A small contrastive image-text model, trained from scratch.
Model: 7.12M parameters, 64-pixel images, encoder depths [2, 5, 2], encoder widths [32, 48, 72].
Training: 9100 steps, batches of 256.
Data: trained on made-up ball-and-stick molecule models, 97500 training examples.
Rows from block 3 of the image encoder, named by matrix and row number. Each number is 500 + 25 x the weight over the matrix's rms, rounded and kept within 0 to 999. All counts start at 0. Numbers have three digits each.
# fc1: squeeze-excite reduce (encoder.blocks.3.se.fc1.weight, 12x192), inputs 0-95
fc1.0:530481519540511507527466554475542512488533546554502470531507485531497471507489540471529512527544523474536565530466506518538523540476528577498486545531516520522525508460538592516540570519466542479516546528495542506530518538492529509556545549513545482562520514496500491514494550488547516507
fc1.1:504491529500495502521474538520485525497498514516490510569507517513471481500494509481547532527530511503509533511524483555526490510497513558521519518505499539511486506505524548509523535482527483463511480518481518524513501515469500486536541502489492496531521518520492512480548515537519494484
fc1.2:497505509531514507511534481521524483518520511495521493453503525527549557531536510548483499505497505516532513510482527475479530526523517476512496512511520483494529527512513501524513478537456520519508534519559514502520499519540502541501488519512508526518498514524527512553496510492482510532
fc1.3:509476491519504488496453506478524500492516521497454484547506502505419418483460490474510478526516539490517529521490499523518527518471511494472470526520517525517518530445520506503520499494532527434533509514427507507508502520430500507507527514455519495510524512521491510486479512509493529501
fc1.4:537502488508505495504511494485522481532510523469544480464501531500528513518549505535473516484505499516517502523482539483483525537506503452510487521509523506492537532528498486516516472545479508510508533528545488511505521510524502512479476519487526545505511523527535494547482523476474521526
fc1.5:493526509511509501512482514483533510518530535511518463465519502502507508502513516506488473510496504506532509503462499482516533528465509483467494535501521500527524529469516523535514492509450531501528527535524499503520525522484524532503511540498521493509492499505520507521452537492491518531
fc1.6:548478502506497484499464509491518501507494533473514486524529521526455489475507473493494523530517525505536523535487547515516517515535501497498471524501522533499542525500527509530526475541534517487523518523473494528514526531472523506510526516492549537537494529559505493494504528517468515516
fc1.7:515485519521518498525471528470510510515533525544498479503533495517482509486515526487489480515538511469518552514431529489527545508478521573481497537513517527519503523460519547535511551498456543500519540537506530496543527519503517527549513543530546498536525505497497486528477540473553538522
fc1.8:521519520540515495523510492488521493504524539495524496466524510537508526508515512528483505500516496489541503517467501490484543536493526485495478532509517519526508530492529523516524507514453523498510527516544532508520523508510520547524485539520506513506528509496526482537464538477496530541
fc1.9:485517528488520529539546526546479524527500509524524543514496534511541545547527537532528547531519508517493519495526512502489514520533537542530527490492503507516502491519513525487508542521491482538498478487525507501492492485529502507512510478547497511500525524495522501534545487511531489503
fc1.10:537471501500489499526453551504523503482510514513493485581516514512440443485487508488533516536557539497505545526473536531548520519517489551516503518521525517527502510463525541515514523529532499445503529500437508536515493537464521489521554524516547509547526525526471509499528520522550522495
fc1.11:493524483511492489491500488483522488529516521468483498490526523512509517501508457517483477513509530510538510494499483475494539524498508439475472525532525520498521524493502472538534449517511531495523545534515495499524522512506507544504501516468505521509497508503521491502472507483426510536